{"vocab_size": 55, "activation": "gelu", "head_dim": 32, "bias": "all", "lr": 0.0039}
Rows from block 3 of a small CTC audio transcriber, named by matrix and row number. Rows with one number belong to one neuron. Each number is 128 + 24 x the weight over its row's rms, rounded and kept within 0 to 255. All counts start at 0.
Before each neuron's rows are labels from the 100 clips, of 14848, where the neuron reaches its highest value: "responds to" is what is common among them. Only what is clearly more common there than usual is listed. The data: babble in 24 made-up languages, each with its own sounds, syllables and stress or tones, from a formant synthesiser.
# fc1: MLP up (model.blocks.3.mlp.fc1.weight, 1152x384), inputs 256-383
# fc2: MLP down (model.blocks.3.mlp.fc2.weight, 384x1152, transposed), outputs 256-383

responds to: thin (high-pass)
fc1.409 [143 144 149 152 123 116 147 119 118 150 111 130 144 126 103 138 113 125 106 130 145 129 119 138  85 124 146 121  90 112 117 129 120 108 147 147 128 118  94 190 116 150 125 173 167 111 125 124 113 133 115 103 134 124  76 120 150 122 181 128 155 120  99 170 113 145  83 138 168 132  99  86  91 106 109 161 124 120 177 161 107 163 198 168 160 149 105 101 135 107 180 110 178 152 144 112 161 130 136 162 127 108 106 141 125 116  73 111 134 100 117 135 147 106  97 150 110 124 120 163  96  97 164 157 116 128 132  95]
fc2.409 [141 113 136  88 157 115 136 134 131  20 100 131 111 156  97 120 119 123 163  99 132 143 112 138 118 129 114  94 121 160 126 166 137 112 160 119 119 127 135 100 128 127 140 148 168 143  82 105 122 174 157 125 140 152 166 147 139 143 137 120 103 138 165 124 130 152 123 121 125 160 138 152 120 109 122 159 120 112 146 137 129 111 106 105 142 155 131 120 114 104  94 105  71 101 122 119  86 130 159 143 114 132 110 163 141 109 159 119 121 136 129 116  93 131 162 113 124  94 151 112 166 106 119 143 114 156 121 115]

responds to: /æ/; /ɔ̃/; /ə/; /a/
fc1.606 [160 153 140 154 125 143 128 133 121 130 129 154 113  87  91 138 151  90 142 100  78 130  87  85 145 123 106  96  79  94 106 107 151 117 144 148 134 103 136 122 142 136 124  87 179 125 130 135 143 144 101 161 101 128 133 118 132 139  71 112 174  97 164 127 139 147 184 138 161  80 115 136 158 159 128 123 136 137 140 121 129  95 139 123 172 183 121 135 159  83 114 130 143  76 137 130 134 132 168 114 143 122 100 132  90 127 133 113 154 141  89 149 144 167 104 146 135 174 153 128 151 141 154 132 122 105 169 129]
fc2.606 [114  84 160 125 159 106 140 110 112 134 136 117 100 135  77 104 130 150 131 112 102 125 172 147 149 151 167 123 120 160  89  93 148 150 160 121 138 160 129 121 146 116 121 114 137 203 187  91 121 134 166 107 104 139 130 119 106 125 163 150 164 135 108 132 116 140  92 142 167 119 136 111 133 101 100 139 131 113 151 134 126 137  91 151 113 153 127 125 152 145 155 137 155 116 127 164 180  99 152 126 104 149 142 128 165 108 127 137  97  83 101 136  96 117  98 109 142  72 125 114 122 157 121 146 146 145 147 117]

responds to: prosody: stress on first syllables; /p˭/; /ø/; /j/
fc1.214 [125 166 127  96 127 107 126 174 153  92 138 108 101 136 134 141 110 148 142 141 112 114 135 135 114 155 179 121 137 117 152 144  88  91 146 156  93 156  71  94 144 136  93 123 146 147 133 101  93 166 172 163 121 165 115 117 125 163 161 169 142 116 137 124  86 120 159 100  91 126 106  83 126 123 137 153 165 158 145 168 139 153 123 133 120  96 137 139 138 149  83 105 168 128 154 115 125 139 106 117 111  95 132 123 105 121  99 174 115 148 115 127 100 116 113 165 108  65 167 101  95 112 112 127 161  96 111 118]
fc2.214 [ 74 153 108 147 133 108 151 114 136 171 165 116  98  96 128 125 149 179 132  95 130 157 193 128 148 149 140  97 157 126 138 108 137 138 160 115 103 160 184 136 144 149 123 122 125 118 120 107 139 145  98 112 113 140 115 140 112  93  77 117 108 114  97 106 123 155 122 144 137 122 150 129  78 133 171 141 112 190 130  74 140 124 119 100 160 130 139 160 140 140 139 126 152 195 132  96 131 103 163 116 123  96 122 142  88  91 134 128 161 135 130 108 147 122 136  87 137 131 128 124 142  92 160 194 134 147 131 123]

responds to: /æ/; prosody: stress on last syllables; /b/; /ɨ/
fc1.552 [153 111 113 153 108 171 142 121  59 140 139 146 113 160  99 120 152 123 118 129 135 127 132 111 132 118 148 127 135 117 141 134  65 123 105 142 127 128 141 154 151 107  83 129 151 142 136  93 118 140 124 110 102  97 145 109 129 150 153 130 142 134 128 164 142 145 160 150 102 146 106 133 134 132 146 143 144  89 104  77 126 172 131 147 129 127 181 134 103  99 112  57 174 106 141 124 142 142 128  89 139 141 131 150 148 107 106 113 135 160 151 122 100 150 143 113 157 132 112  71 175 143 144  92 100 170 109 132]
fc2.552 [160 129 127 128  88  94 126  68 126 120 132 118  96 123 144 106 153 110 131 143 142 131 155 115 134 110 133  93 117 114 134 133 148 105 107 107  96 141 136 168 171  99 174  84 149 124  96 147 128 125  83 132 109 120 159 107 136 102 172  94 144 127 159 128 130 157 144 123 141 155 102 153 179  96  91 132 127 112 165 142 133 144 167 102 136  98 123 127 123  94 133 113 141 110 120 137  70 119 159 134 115  95 129 127 155 153 166  51 135 119 126 137 110 138 144  77 108 116 121  81 113 112 147 170 141 131 157 161]

responds to: /æ/; /z/; /ɑ/; /ts/
fc1.530 [ 96 130 129 163 103  86 138 114 118 139 104 150 147 160 126 139 159 162 148 113 173 103 139 153 167 112 159 129 142  80 133 147 151  89 114 125 200 132 121 135  92 116 110 171  73 139 133 124 161  98 134 177 123 112 124 121 122 145 154 115 135 149 149 117 149 132 145 104  90 119 171 132 151 162 111 175 141 117 110 142 134 105 168 108 149  85  81 148 141 114 166 113  92 115 161 101 157 157 147 111 153 118 101 109 116 123  89 168 134 109  93 117 127 135 175 139 139 147 111 131 139 138 174 122 152 137 124  92]
fc2.530 [135 122 135 160 127 172 126 151 122  76 111 120 141 110 139 134 103 100 100 117 108 124 166 115 107 120 112 114 106 147 139 117 145 109 110  88 159 130 136 154 118 116  95 142 131 119 157 132 113 144 150 137 104 134 138 136 133 123 116 149 173 162 122  84 103 168 172 149 129 130 135 126 167 114 122 103 140  66 130  89 129 136 100 127 133 133 122 143  93 135 128  95 162 116 118 131 136 144 151 134 162  91 172 162 201 151 123 131 108 145 138 142 133 145 149  88 134 137  87  83 175 100 122  71 137 144 168 134]

responds to: /x/; prosody: stress on first syllables; /ɔ̃/; /ɛ/
fc1.119 [154 170 135 154  84 130 147 138 120 114 152 122 123 134 131 123 115  76  96  82 123  81 119 113 118 146 121 139 103 148 125 159 135 157 152 130  89 136  82 127 124 145 159 152  98 173 163 136 114 141  81 159 153 105 140 146 157 138 102  98 103 112  94 102 107 100 122 136 148  67 142 124 134 177 120 130 111 105 127 142 110 137 161 143 128 107  70 141 129 136 113 108 162 121 129 114 153 123 130 148 120  44 154 139 150 114 117 152 115 152 159 129  98  82 162  76 140 140 115  90  99 141 134 115  96  95 111 106]
fc2.119 [ 99 138 161 141 118 127 113 134 151 107 118 149 119 118  75 121 116  66 100 115 158 112  85 141 151 113 148 149 108 107 178  86 175 121 104 152 161 115  96 107 110  86 141 145 131 129 100 115 116 105 125 127 131 139  95 119 143 124 128 152 144 144 105 130 133 108 127 163 101  97 128 138 113 153  98 114 146 117 146 109 124  98 155 143 141 108 108 142 150 138 159 148 113 177 154 132 164 119 136 173 138 193  99 114 137 147  82 119 126 104 107 154 131 119 132 140  94 117 132 107  87 106 132 138 126 118 145 121]

responds to: /ə/; /u/; /x/; /j/
fc1.670 [118 111 102 142 166 118 171 143 151 127 159 127 117 103 133 116 141 142  78 135 138 129 139 128 123 148 103 145 150  98 167 143  85 152 114  67 144 117 129 101 118 127 154 133 126 131 140 114 162 135 127 121 149 123 104 127 131 146 182 116  89 128 103 133 104 138 124 104  97 101 179 139 113 115  96 130 108 132 116 144 110 121 131 111 166  94  71 123 124 118 139 157 100 173 164 104 109 114 116 144 144 146 161 143 103 111 123 116 146 119 143 121 112 128 115 151 125 196 137 123 153 148 160  79  69 139 130 154]
fc2.670 [144 129 109 118 106 131 114 103 143 124 110 118 143 111 149 152 121 158 133 166 140 120 104  91 140 140 151 129  68 162 108 147 168 177 135 164 148 112  99 164 133 155 144  73 133 129 151 114 109 164 130 165 101 167  81 141 142 142 154 131 145 137 109 149 110 153 128 155 128 135 115 118  87 152 129 117 146 146 152 130 119  95 122 148  60 118 101 146 145 113 152 137 155 105 117 135 176 138 138 103 122 118 152 132 143 101 103 141 127 129 117 141 129 127 119 128 102 100 118  95  87  97 147 169 133 111 121 152]

responds to: /æ/; /ɔ̃/; /ə/; /a/
fc1.547 [130 159 138 126 130 130 140 118 119 137 155  99 118 125 123 116 162 104 174 119 126 126 152 104 127 130 104 152 189 115 157  76 144 128 116 113 114 163 163 119 140  79 192 136  91 122 174 170 117  73 114 134 122 153 152 128 126  96  77 164 118 122 166 140 118 160 111 171 102 157  80 125 110 157 176 140 115  80 142 128 116 101 120 153 119 130 159 145 145  89 127 121 130 170 131 115 135 113  85 157  95 116 123 123 138 141 133  65 111 146  77 127 129 124  88  81 150 107 123 150  69 125 113 123 136 115  98 133]
fc2.547 [171 145 138 119 138 107 126 141 130 153 121 165 149  83 166 107 132 111 182 117 133 106 110  69 118  73 148 119 103 163 146 146 100 108  59  85 178  80  86 135 126 148  89  95 106 141 127 112 106 129 128 117 124 120 136 122 104 118 146 106 148 122 138 130 123 154 142  89 129 117 135 103  98 152 141 148 163 132 112 142 152 142 136 144 160 133  99 121 127 146 135 144 137 120 155 116 149 153 184 163 115 150 126 107 116 138 147 138 145 105 126 184  94  79 135 133  94  77 140 117  89  99 120 128  93  72 116 116]

responds to: /æ/; prosody: stress on last syllables; /b/; /ɨ/
fc1.387 [162 120 131 128 109 151 177 132 124 140  98  97 126 133 144 110 126 153 136 131 119 119 120 113 106  93 167 119 140  98 131 150  82 104 128 130 116  92 125 115 124 184 119 124 125 142 181  74 125 154 134 128 128  92 145 133 120  99 150 150 124 144  89  96 147 175 146 192 140  83 123 141 118  99 129 150 101 204 165 128 122 106 121 156 119 133 151 161 120 119 169 116 135 122 133 124 170 109 123 115  73 134 140 138 136 101 114 148 159 132 128 101 124 164 119 124 152 128 130 136 136 124 188 168 140 140 116 139]
fc2.387 [104 143  83 165 104 103 158 121 129 150 115 141 123  93 138  85 130 122 133  92 110 139 141 119 153 143 109 125 106 148 143  99 112 132 168 110 102 164 182 123 135 142 106 136 133 149 122  71 157 139 134 119 134 146 172 175 145 136 147 155 143  83 142 110 103 114 204 118 174 106 122 138 160 146  81 119 136 139 158 115 135 163 122 137 113  96 105 123 128 129 170 135 163 100  96 135 126 104 166 151  98 118  97 119 157 138 128 117 138 117 129 128 137 127 161 119 142 126  76 120 166 124 157 135 111 138 109 186]

responds to: /x/; /j/
fc1.695 [140 119 125 136 115 140 135 124 120 136 143 162 105 112 147 137 141 142 136 108 118 142  82 126 169 156 119 169 108 126  93 127 154 172 109 151 123 151 122 117 125 114  92 106 136 133 181 168 123 121 113 121 136 169 118 111 133 120 127 117 140 163 140 141 189 158 133 136  89 118 110 150 108 117 158 101 134 102 109 140  92 137 122 130  94 155 125 107  96 114 129 148  93 116 101 101 137 141 123 154 131 114 130 127 118 130 160 148  75 117 135 108  94 113 148 153 131 141 112 131 160 133 123 146 139 133  87 172]
fc2.695 [125 117  95 121  92 102 242 154 119 153 115 131 101 149 107 146 101 152 145 160 148 134 108 140 113 123 117 134 117  81 180 158 140 118  97 119 121  94 115  78 106 109 183 131 108 147 118 116 139  96 139 123 125 147 148 153 137 117 112 110 103 114 121 160 145 140  94 119 143 130 124 108 161 134 115 129 104 132  95 116 126 143 126 121 104 124 154  88 109 134 124 149 132  84 143 145 151 138 124  75 132 134 133 139 139 140 115 120 122 165 149 132 118 110 133 145 126 128  81 108 143 118 155 163 138 146 105 155]

responds to: /ə/; /x/; /u/
fc1.706 [127  88  99 160 129 128 114 134 147 123 182  83 134 118 119  81  98 121 119  94  80 133 162 126 134 120  98 161  83 113 165 143 124 131 127 141 166 129 146 158 120 118 135 120 120 131 130 124 142  96 132 150 116 126  95 161 120 131 103 143 102 134  92  85 128  91 174 106 103 109  91 112 140 117 127 156 137 127 101 150 118 124  82 112 139 110 140 122  87  98 109 115 124 140 107 138 133 102 132 117 151 115 102 112 140 115 126 117 175 153 117  98 143 136 120 122 114 132 117 202 114 135  99 148 140 143 153 116]
fc2.706 [117 119 134 120 133 113 174 148 155 180 135 136 121 119 132 191 122 141 111 135 138 130 136 132 114 136 161  89 137 117 141 133 164 159 154 121 145 141 151 126  84 122 112 129 124 120 151 119  99 166 114 159  94 171 135 168 153 122 154 139 131 141 133  83 116 148 134 158 139 103 156 153  79 120 131 139 170 128 142 156  84 115 111 122 127 130 127 133  89 140 148 131 135 121 178  91 141 119 128 159 155 101 157 127  69 110 141 197 138 131 141 106 120 138 140 133 108 136 123 102 130  94 199 124 121 158  93 115]

responds to: /x/; /ɔɪ/; /y/
fc1.383 [136 102  98  89 101 130 126 115 107 115 141 106 144 120 116  90 153 194 118 125  98 115  90 132 148  95  87 156 163 136 102 111 116 126 112 120  89  96 130 153 100 104 141 144 129 111 130 156 115 120 132  80 125 113 146 136 141 117  90 170 157 100 118 138  92 102 104 105 108 140 131 151 101 102 143 143 114 150 135 145 120 156 106 120 132 103 137 114 120 147 138 129 128 116 154 145 132 134  67 156 138 129 154 180 101 144 153 140 135 177 107 109 165 130 114 143  97 151 129 160 121 126 132 107 134 103 115 165]
fc2.383 [130 143 168 130 110 133 104 170  95 143 125 129 103 142 163 166 112  83 139  86 155 126 154 119 150 154 111  64 133 149 161 143 131  99 163 116 173 152 138 128 119  88 133 147 138 123 106 132 117 141 116 104 124 134 113 144 165  75 138 126  48 108 126 104 136 154 151 107 129 142 122 120 137 133  90 155 148 156 158  95 138 121 166 118 138  92 127 129 157 104 107 120 118 129 115 128 163 146 154 106 132 131 113 148 115 110 172  48 118 117  87  92 123 131 105 133 115 135 123 121 124 135  96 166 160 144 129 144]

responds to: prosody: stress on first syllables; /u/; /oʊ/; /e/
fc1.500 [139 156 161  83 140 133 136 127 136 159 112 142 141 162 157 120 124 114 159 134 116 107  79 143 111  89 141 151 126 120 151 136 124  78 110 108 107 151 141  96 110 158 163 142 107 109 120 146 136 114 126 181 166 124 138 121 108 134 148 117 161 118 101 120 160 113 169 137 111 104 117  98 116 135 106  85 130 111 106 102 170 151 179 130 179 112  99 156  63 143 169 151 104 118 111 171 162 133 129 157 127 113 142 158 155 121 145 147 124 145  98 107 131 126 114 127 137 149 146 132 137  72 141  98 130 164  91 154]
fc2.500 [121 102  87  87  93 118 166 109 158 183 109 111 126 122 154 189 158 137 139  92 130 104  99 144 144  58 160 130 142 111  91  96 103 129 116 137 140  95 100 127 131  98 148  93 108 112 142 137 124 145 117 143 169 131 139 102 153 154 115 151 103 119 150 103 142 113 143 118 127 132  96 114 110  77 118 123 123 135 108 123 115 117 114 166  72 140 138 136 118  92 131 154 139 101 154 124 142 137 155 175  97 112 115  98 117 141 107 103 100 175 150 163  91 132 148 141  93 109  72 137 131 149  97  79 104 120 102 126]

responds to: /ʌ/; prosody: no stress; /ɑ/; /ɔɪ/
fc1.447 [176 157 120  92 150 140 127 102 157  78 113 133 154 139 126 149 152 139 163 158 131  77 157 160 157  86 155 125 140 107 158 144 150 157 107 124 126 145 125 109 140 152 139 107 119  98 106 111 156 113 136 129 100 128 153 112 105  94 159 142 139  95 139 108  82 142 135 132 102 115  96 134 124 136 115  76 128 114 119 129 135 107 141 116  58 113 150 120 118 137  82 118 132  82 124 113 105 115 122  89 146 156 107  67 110 109 124 162 142 132 127 105 120 143 132 130 120 119 110 117 117 123 107 105  99 140 171 141]
fc2.447 [115 132 154 128 128 104 184 120 142 111 124 152 131  74  97  99 130  98 110 154 135 116 142 130 121 175 109 117 100 136 106 134 110  86 160 157 137 130 150 125 176  96 158 147 114 142 119  99  52 128 185  98 121 122 135 127 116 111 111  93 140 128 129 111 142 114 136 145 107 130  95 185 120 124 162 115 150 165 135 119  81 142 140 128 163 151  98 166 131 139 132 121 156 153 136 132 135 108 111 137 150 108 112 108 107 157 184 161  88 122 148 114  66  90 101 121 114 101 137 117 128 108 149  93 100 145 122  89]

responds to: /ə/; /y/; /ʔ/
fc1.470 [135 138 106 138 148 119 118 108 115 108 126  75 131  79 112 110 133 147 133 127 131 109 130 132 133 123 135 135 119 158 115 118 107 147 149 109 158 119 121 111  82 109 122 150 175 126 121 110 190 113 127 152 125 126 117 114  94 163 135 116 113 185 129 117 145 114 137 160 217 155 105 132 111 117 125 143 147 111 135  91 159 162 104 114 148 155 185 146  83 160 109 129 114  70 112 123 155 162 131  71  94 137 134 112 142  97 116 105 160 116 147 153 142 148 106 129 140 169 161 126 111 116 141 126 115 119 137 129]
fc2.470 [ 98 125 112 120 131 121 120 158 128  97 136 176 145 100 149 154 125 105 144 137 154 107 127 148 146  83  79 129  85 134 141 107 131 167 162 151 107 183 127 109 123 188 147 174 109 102 133 120 129 158 151 165 161 147  94  95 152 101 129 146 117 156 138 145  97 131 117 113 119  86 147 126 159 148 188 102 152  71 113 128 141 131 146 163 143 133 112 180  94 108  93 139 167  90 171 125 121 154 140 150 106 152 123 119 119  72  90 136 124 153 140 152 117 101 131 132 102 104 154  86 103 119 118 136 137 109 142  91]

responds to: /ə/; prosody: stress on last syllables; /x/; /u/
fc1.65 [110 164  94 165 136 163 155 113 101 136 169 114 102 110 127 144 157 131  96 133 172 115  88 115 104 129 132  99 109 129 126 159 105 149 146 143 126 178 122 161 142 130 131 185 128 142 134 115 122 120 102 151 154 111 102 100  70 141 105 158  98 131 105 109 136  86 146 127 121 121 131 163 175 108 112 118 143 127 123 137 104 116 149  98 146 112 101 140 157 155 163 162  99 137 172 123 151 138 159 163 131 125 154  74  80  92 117 165 162 109  96 124 103 126 120  98 117 139 107 114 105 101 124 157 120  92 129 107]
fc2.65 [123 133 133 125 121 128 147 130 100 164 103 138 150 138  93 160  72 169 157 172 131  84 123  76 169 149  90 179 146 122 111 133 133 137 125 143 187 101 124  88 105 126 109 152 151 139 129 130 148 147  88 125 149 117 141 122  98  95  98 139 116 158 133  98 123 154 116 115 101 143 150 132 125 112 142 141 136 134 169  90 110 100 136 120 120 200 146  96 119 105 108 149 109 170 117 134 143 124 157  94 139 102 125 142 133 127 117 106 113 125 158 150 169 130  74 149 123 132 106  92  97 109 110 105 138 114  94 141]

responds to: /x/; /oʊ/
fc1.133 [118 134 120 148 133  97 121 124 101  98 143 180 167 106 143 136  95 154 133 124 110 161 124 114 123 139 125  99 172 138 141 181 123  90 122 171 107 112 111 164 138 129 148 137 135 142 159 139 116  76 143 139 163  79 131  97 146 107 135  98 125 134 122 125 133  93 100 121 114 134 159 120 154 133  85  84 104 113 160  81 102 152 142 117 163 121  74 126 108 152  75 116 128 140 133 126 167 134 117 124 125 178 124 138 139 122  52 164  82 142 124 125 171 149 119 160 119 104 135 127  92 141 150 117 118 126  90 135]
fc2.133 [106 162 140 116 137 168 115 134 118 116 148 182 133 113 121 184 133 119 126 124 135 131  94 103 124 131 164 106 148 155 163 110 120 117 147 152  89 119 110 119  95 122 119 133 191 126 129 129 103 145 135 127 117 152  84  81 171 127 118 124 126  89 137 149 153 111 116  94 139 117 162 158  88 137 138 126 121 154 102 175 144 147 119 140  80  91 143 152 168 128 115 107 159 147 119 124 144 123 135 125 144  93 136 123 127 127 154 136 141 114 122 138  92 140 113 126 108 148  89 108 118 153 108 131 150 155 123 171]

responds to: /x/
fc1.758 [162 157 136 134 118 156 138 115 122 159  99 145 118 144 153 135 135 161  88 111 121 156 109  47 111 122 144 163 120 130 101 110 108 117 156 130 138 120 107 135  91 139 109 161 149 100 111 122 126 141 101 137 159 126 131 115 139 181 129  85 111 148 151  71 138 117  71 127 119 175 134 116 188  97 119 155 108 132 141  95 123 128 108  87 137 122 150  92 109 154 151 118 134 107 137 112 130 115  88 124 122  91 147 127 140 118 116 150 139 109 113 135 117 146 105 105  79 129 116 128 166 108 141  92 175 123 122 120]
fc2.758 [161 144 107 100 140 140 130 127 146 109 145 114 149  53 137 122 132 117  79 181 124 130 121 140 122 126 115 134 112 133 130 102 131 140 139 114 132 161  92  88 128 198 154 111  87  95 130 121  99 109 109 135 142 135 113 111 141 165 172 140 109 131 132 145 101 102 170 154 108 169  98 131 101 158 146 124 104  91 111 113 120 122 114 172 151 114 132 137 124 112 146 136 149 121 111 127 107 141 100  66 116 166 134 151 137 135 153 143 143 124 111 108 108 128 145 165 130 113 121  92 113 105 117  98  84  99 169 115]

responds to: /ə/; prosody: stress on last syllables; /k/; /x/
fc1.495 [151  82 149 103 134 162 138  86 143 120 179 136 137 110  81 116 137  84 126 121  92 115 139 148 160 156 111 116 113 132 109 129 135 175 113 121 101 114 127 164  85 111  92 149 172 102 118 148  83 146 100 125 128 118 119 132 128 162 124 157  85 118  88 143  95 114 124 145 127 105 119 134 122 156 152 122 177 122  97 133 129 150 102 163 123 155  67  92 109 114 149 135 120 150 125  91  97 143 103 156 147 146  94  77 116  83 108 114 116 112  83 161 145 145 110 113 110 113 118 140  90 152 129 206  99 126 100 112]
fc2.495 [162 140 143 100 115 155 111 178 101 136 145 139 133 118 134 130  85 154 153 148  84  88 127 109 136 162  99 116 154 154 104 132 125 104 179 142 142 144  92 170 177 143 128 109  99 125 168 118 125 142 141 157 172 162 128 127 127 111 133 109 161 120 123 116 119 140 106 165  90 103 108 130 151 173 111 124 146 152 135 132 140  79 107 151 126 149 100 132 115 127  77 118 146 123 151 160 115  89 135 106 120  96 149 180 132 120 110 128 123 109 170 117  97 167 178 105 121 143 155 110 112 140 145  97 140 107 113 129]

responds to: /x/
fc1.482 [119 132 109 126 115 143 173 142 154 117 152 139 153  84 154 166 134 124 144 122 151 141 126 112 136  68 133 176 121 147 131 116 144 109 133 142 171 117 122 136 148 108 119 145 154 155 118 109 133  83 130  91 142 102 108 136 105 130 159  96 137 152 135 123 135 122 135 130 172 121 144 120 137  95 161 149 136  80 116 135 149 166  77 139 131  99 103 153 117 132 164  75  86 112 130 164 153 199 106 105 150 123 149 111 116 168 110 155  90 123 136 132 118 143 120  88 135 139 152 134 129 146 113  94 151 139 112 160]
fc2.482 [124 165 151 102 165 138 145 137 147 145 109 107 112 148 159 126 120 138 118 102 103 106 165 127 153 106 132 142 137 122 109 121 172 109 158 123 123 117 123 101  81 126 140 129  99 141 141 144 111  96 108 137 140  85 111 112 101 134 126 127 106 115 117 145 126 173 168 121 123 167 139 123 155 157  85 140 135 116 102 129 139 150 121 132 134 105 107 133  84 116 158 165 148 136 152 162 125 169 119  71  97 148 153 154 115 112 119 131 125 141 140 116  97 154 103 143 103 151 102 151 122 135 129 113 127 130 128 114]

responds to: /ʌ/; /i/
fc1.69 [104 147 134  99 134 117 129 114 131 102 140 135  80 136 138 118 159 118 138 144 156 158 129 171 148 118 142 130 157 128 146 126 153 136 113 109 159 116 105 123  58 132 127  71 130 150 120  95 127 114 141 101 119 110 143 126 105 150 129  95 147 144 123 143  60 180 175 121 164 109 117 126 170 111 164  90 150 154 155 118 147 131 135 122 167 135 157 137 119 127 146  93 137 171 110 149 132 149  78 169  96 146 109  91 133 114 113 141 136 122 150 148 144 120 186 137 125 114 118 124 159 108  77 104 116 158 135 134]
fc2.69 [107 122 125 132 117  99 169 132 109 138 128 112 127 115 141 110 131 131 166 147  83 110 138 149  82 128 139 109 174 129 133 105  84 114 139 109 136 116 129 144 142 117 148 113 118 163 116 146 106  82 183 125 130 129 135 126 166  88 116  75 131 147 160 201  99 163 132 123 135 140 125 138 113 171 144 108 129  93 146 140 137 153 111 149 126 107 139 130 136 119 157 135 154 131 125  99 121 137 125  84 144 145 173 149 134 133 124 202 121 114 178 127 154 156 154 145 149 110 131  76 138 137 172 137 114  87 170 179]

responds to: prosody: stress on first syllables; /x/; /ø/
fc1.174 [132 144 107  96 109 140 115 109 143 131 171 139 138 141 133 138 170 104 148 119 148 158 113 121 119 147 155 160 144 122 130 153 127 154  93 111  86 104 126 125 130 124 143 133 163 174 171 172 148 132 126 140 100 125 130 170 170 124 122  74 147 159 145 183  93 108 145  84 129 134 125 143 100 158 127  99 153  90 133 163 145  93 136  97 115 110  93 146 169 162 154 115 144  75 134 133 150 186 157 143 197  98 123 137  87 109 114 115 160 128 112 176 116 140 113 127 106 171 132 121  98  95 112 128 106 137  95 126]
fc2.174 [158  99 119 156 138 104 117  94 112 147  99 129 122 104 139 181 103 118 121 129 141 124 110 144 103 148 101 101 139 167  97 112 164 117 136 125 139 166 117 134 157  94 117 166 124 112 119 117 170 162 112  97 148 103 106  88 149 122 125 168 147 108 108  88 108 139 136 113 163  85 125 123 163 157 147 121 110 149 162 142  93 151 184 158  94 153 153 128 119 114 137 147 115 117  98 183 138 170 143 181 101 169 134 151 151 161  89 123 105 123 138  96 155 125 101 132 171 119 141 139 101 115 102 118 132  61 139  79]

responds to: /ə/; /u/; /x/; /f/
fc1.504 [126 105 133 108 142 152 123 134 108 116 146 130 129 145  98 155 167 119  82 110 126 121 147 129 139 123 100 120 103 100  99 151 109 146  61 112 112 142 128 170  97 104 160 129 163 170 140  89  60 154 121 149 117 136 123 143 137 155 133 117 100 158 164 184 112 113 130 128 117 136 149 138 162 108  85 125 143 181 129  86 103 119 154  93 131 122  95 110 126 134 163 135 133 130 102 104 112 133 102 112 123 141 150 127 152 120  67 104 108 157 140 123 134 106 100 162 114 172 101 140 104 176  93 150 144 105 159 189]
fc2.504 [133  98 141  86 141 110 111 100 135 103 116 153 109 113 139 132  83 154 157 159 144 110 123 125  99 128 134 110 155 124 122  74 168  98 116 119 134 112 139 100 158 139 122 112 111  84 144 172 105 127 163 120 106 119 107 191 120 135 158 146 123 142 115 186  86 112 137 146 136 111 145 122 149 135 196 114 106 131 106 131 138  98 183 170 121 113 116 116 129 158 133 133 121 120 106 137 109 146 121 106 106 114 134 167 138 148 144 151 181 136 140 139 177 124 114 127 102 146 142 130 104 103 107 101 105 158 100 133]

responds to: /æ/; /ə/; /ʎ/; /ɣ/
fc1.43 [147 121 144 145 129 166 164 138  96 120  55 114 149 113 141 116 109 104 136 144  90 128 139 138 118 131  73 139 145 162 110 152 103 142 141 136 136 142 134 160 124 145 106 102 127 107 129 167 139 130 139 107 135 126 145 134 141 122 153 126  90 159 143  93 149 131 133 117 175 138 162 104 156 133 105 143  81 130 112 118 137 113 125 103 158 114 155 140 133 168 144 135 103 162 106 123 119 114 126 130 148 113 104 145 114 155 137 188 169 131 172 113 150 111 124 146 138 159 130 123 114 125 112 121 142 139  94 129]
fc2.43 [ 98 106 144 126 137 131 127 149 117 150 142 128 100 116 136  66 141  87 115 122 126 155  95 168 147 140 118 129 131 131 103 125 148 148 106 125 116  97 104 160 136 150 154 152 169 116 136 120 127 147 100 137 122 118 132 153 131  93 119 122 134 110 183 146 145 103 122 119 100 162  71 139  86 100 115 104 148 139 168 126 137 106 154 121 106  85 103 117 142 180 136 167 145 117 125 170 159 139 146 125 140 149 110 103 174 143  68 131 112 104 143 144 121 121 157 140 130 114 130 145  97 166  99 109 145  82 104 141]

responds to: thin (high-pass); /o/
fc1.635 [119 115 132 143 139 122 131 160 112 117 106 126 189 109  99  90 148 102 137 127  98 137  98 143  97  97  90 109 125 162 121  86 114 116 177  89 123 103 158 122 133 130  98 101 113 135 119 111 135 136 158 148 160 121  88 148 104 125 109  93 111 143 104 133 127 133 133 113 132 109 114  80 102 182  92 195 153 163 120 126 100 110 160 100 163 106 122 144 112 150  92 138 133 138 105 118 151 156 130 137 137  95 103 167 128 102 130 141 150 132 112 123 137 125  57 168 119  80 108 132 105 107 155 161 125 140 160 104]
fc2.635 [144 157 149 103 110 154 131 120 121 110  93 134  81 162 100 127 132 125 150 160 119 100 165 162 112 152 116 127 116 117  95 183 135 147 159 106 141 164 146 129 176 127 134 135 135 110  91 118 136 148 122 139  85 144 139 114 134 131 148 125 134 143 173 107 170 144 150 128 132  96 131 144 148 107  96 102  97 108 132 127 131 112 167 110  72 128 143 107  98 151 127 145 146  94 150 151 142 138 141 156 104 168 121 135 105 142 128 153  88 178 137 155 114 124 136 113 154 113 119 118 125 154 117 124  92 158  81  95]